Rows from block 2, named by matrix and row number. Each number is 128 + 32 x the weight over its row's rms, rounded and kept within 0 to 255. All counts start at 0. Numbers have three digits each. After the name is the row's rms in percent of the matrix's.
# convs1: 3x3 conv (model.blocks.2.convs.1.weight, 48x48x3x3), inputs 36-41, a 3x3 kernel for each
convs1.0 098:116107173143147147150123139095125184129142211153117151103171140098141148124172076182144073123151157131092111105130097114108064082126101128098125169115177106080190
convs1.1 120:216097091071114203146176144120112109115099119118141121097203159188121093144041145191128104115082128128168098141114111134122126104134153154151146114135133120109125
convs1.2 095:144125121093125125115123130097115141134135121137125129117111115117215163197135090161126139134098148088222194173143105043126137146087119151158120115121110137143089
convs1.3 085:103161096111133156122148100111103110151161093145134105165118090124192157164133118108123202073106092146106061174173102106118144082106088129135092173113121101066096
convs1.4 117:129150131144126126156085124132174092105159129097132156089162147149124093137113134127124097127107165155092138104149142130089173158138116131104124159135084147112125
convs1.5 109:153110081089135179139136117093118164152140081169138108120136187135067146115118100149117101103144140114123095107168089155160119088092098097115162079143187098178121
convs1.6 120:147194150117114186066148120150119158149142111093119127153131133168083129140080126143078146116124120129142142090114180093145158160107059129119138124065192022155188
convs1.7 096:134105146129143087119156139140113149123132129171135126135133076131134089094127133232059167159105109070115128093129147165119103076116117126105175115135105104134169
convs1.8 086:102110147155170114123141101137082126193118098124108055168130151173141200099172132111155156144157189129124129098150142073174114125102098104102195078203127170213109
convs1.9 093:136143129120085154154110142146073148087157119089155122153111149121132117164125136151149083117121098098096150171103145082075138129205132112106127122073143097128132
convs1.10 109:058152141145076094121173177104144121099112113111155176127130116145145153118131113114123147127151132118149189174111124052167172165052076219152067134138179106073127
convs1.11 108:157148160146126083100101160121136152129126137124186178128131093117099147121096121118156140181150076149088125146133029144121218093084088206167146106129128141097137
convs1.12 102:142151113144079164085143163056155155159153136092138153094125155111101163133134105127139135141121106177094096140097076112176121083110152118179132092106150141080073
convs1.13 124:190141119128143106140111155127116138142127137129154103138133126115101143134129118116165154125131081120095107128137076132115138091093148129183146135113148129077150
convs1.14 098:108115134158148082144152137082097135093127162121132151161084103115125146122175106130148095214115163200098210126126096079028142166162130129107126146110116114140141
convs1.15 080:118124146078187135180147089094125108146118089162085093102099138142120169134171152121135124091159158141123099155137063164094085064110104158100125099134103172118106
convs1.16 118:106115194106099091171109132168116152125106107127111123148108115103106139147138132136143119080152113095146199110087116116151203144127081110084125162087114087186148
convs1.17 067:093131126086137077097132013122177161140147134195132142127128156081154159130140139141110083092194152176144134127161215141141126112124159093109099131161106165088066
convs1.18 079:120136118130124136195130139151069101092149107106149068138157188121140138109156075105153142157167115146110103145134138119112141163089094064099097126153124167154081
convs1.19 097:117109157126135118129129079095145140080163125136106127078138139157123162117098115136097112096116119143128088095069164199150109126119106112134139191130101135124101
convs1.20 121:150176079148052149080175203115176093112092113113130136074095141099206157124135068153116086178100124120156152137120144113146116139095139081140137109176143142131134
convs1.21 129:133103140108187089151114106126149099110107150151116145093142120180106164123132144140128149139167118133138104115103139112113121124163145171134067166118124154115186
convs1.22 062:142114118109102122060059090166199150177141112166182136141118183085078104097099148187110118106128086151116115144169151159180225133136147069166070093109132132162147
convs1.23 103:154116089140058120113077176155166147099121139129116138110098100063193164084169091139106128180061068127144147137101098178135106112143145121174137134152045162077096
convs1.24 082:108158147070142122121158130188141079217208115119201111141110094162062128087116181115108177086154132163101124101138196131100133172204148136128169102161173100150177
convs1.25 102:081087120100158125138136122115157126137114121094120105089160145183124100131092081123142132104174093104141176093145133080166172164127104148129138147145144080158095
convs1.26 096:112180163148132072095078102157119112153103129103115137167118097128054145147144166105198104122200103102097086123137137099118119186165144152065113178166072150110135
convs1.27 117:137104119131165123107141152109117139136120125113136157123127156141126122095139138135114140098168153132080102123131093112137160142125153123186145092133084179071117
convs1.28 103:145094128105148074124071148147150120086128136150110103163142160153150134095087115126179093082130122141165127133104126159149135158105140125127145155161135158090200
convs1.29 086:104120097150142156206109137061104148063141169135117064149138162136120099147114182176079098135114155142102082126127124130106067101115142109092091148120148133102110
convs1.30 121:121128156179104054102113184114117134147140120117124140144085097074131160118180131103212124196097099135067155157143129110131100137122136130071126105187117144130104
convs1.31 076:123095129118067126139138102101109085124075106108161121113155146172142129090132123120141137049145188140098104164096059128095098093111095102171132159140144125172099
convs1.32 119:128138119147096121121121133126100136105154115152115115111087110176115134099154159104117093133101153130151137116168121120074143175107097089103162116119143149134094
convs1.33 100:105128117110145174141142125147112095143164177147084114165152130117119108116110123097188104126129131145109132137157160141116046096134163052176152169170057174092099
convs1.34 103:122150093137105074078080167150121132129105152139137115131084129075171227132191081092147130167108099122147166133112112068166097150120127134184164134138129136071085
convs1.35 076:114131081096152106101124121152193099126147129158122145145106113146100102142145118167091122159096134101154105096111106154213181152113104076158149084176159165117076
convs1.36 107:131081136092120185122147110129148146145121112154130126115126145102105144176100125108126168104142122100127097120122076104165111113096154104110130109100194135164117
convs1.37 089:114117109119127157100100113104124184126120141092074166081207145178167085154073165181142068148153150095151145172131114107118167093150103154153072164062054172136163
convs1.38 119:129098182108172128183118085126126104120088155122120142183138113132116095112105153088106195086153142178144073107109116151143161125113118164092085127099112114122137
convs1.39 104:147175055088061097129083145164105145125137113067110157092124159110115161097152169147099163093155100179095072076162147140067129176103125103163233173158088141115073
convs1.40 100:118099129128125145134170126177132105137114095154116126143159105255100062100143174119111138075186146086143154177142162115070099119106105140133118111073135148111133
convs1.41 080:134160092150134109176087159153116099155087062131129125115145136146117101104055119112149116152164130127130105115089100125123179072098136159160173083034161146143144
convs1.42 110:175105146113195123124085105158090140105111136145109122153117075111099164107180128109130146137180129112141104142126159132092088170193193100087166121116090144158194
convs1.43 077:147176156167088141127147136109111148100134086092151116153129139113124110098151152051167098113112184134125146118105114110032113095108107109189105123157117132096109
convs1.44 088:118092104147104197154127135130101095117204139153125103108107138091155120160088147122097087142098140124137124133127157113107089121135161142166204158135226145055144
convs1.45 079:136101159087084069101116184113171136147097134119127095074153110114124089116155157128123158154137157115126082129163166075014093159195179194166212158128149107136186
convs1.46 105:166104112157069142110123165086124151078129168081111176124136171106144136123139154168119101204064132128150063125092144119055178138121174187076128181033155096086194
convs1.47 082:123116149146111117140119061143136160141127164107124142107119146134164169154140149102096153159101091140096128127183108151101126127081140099230111189094098177093101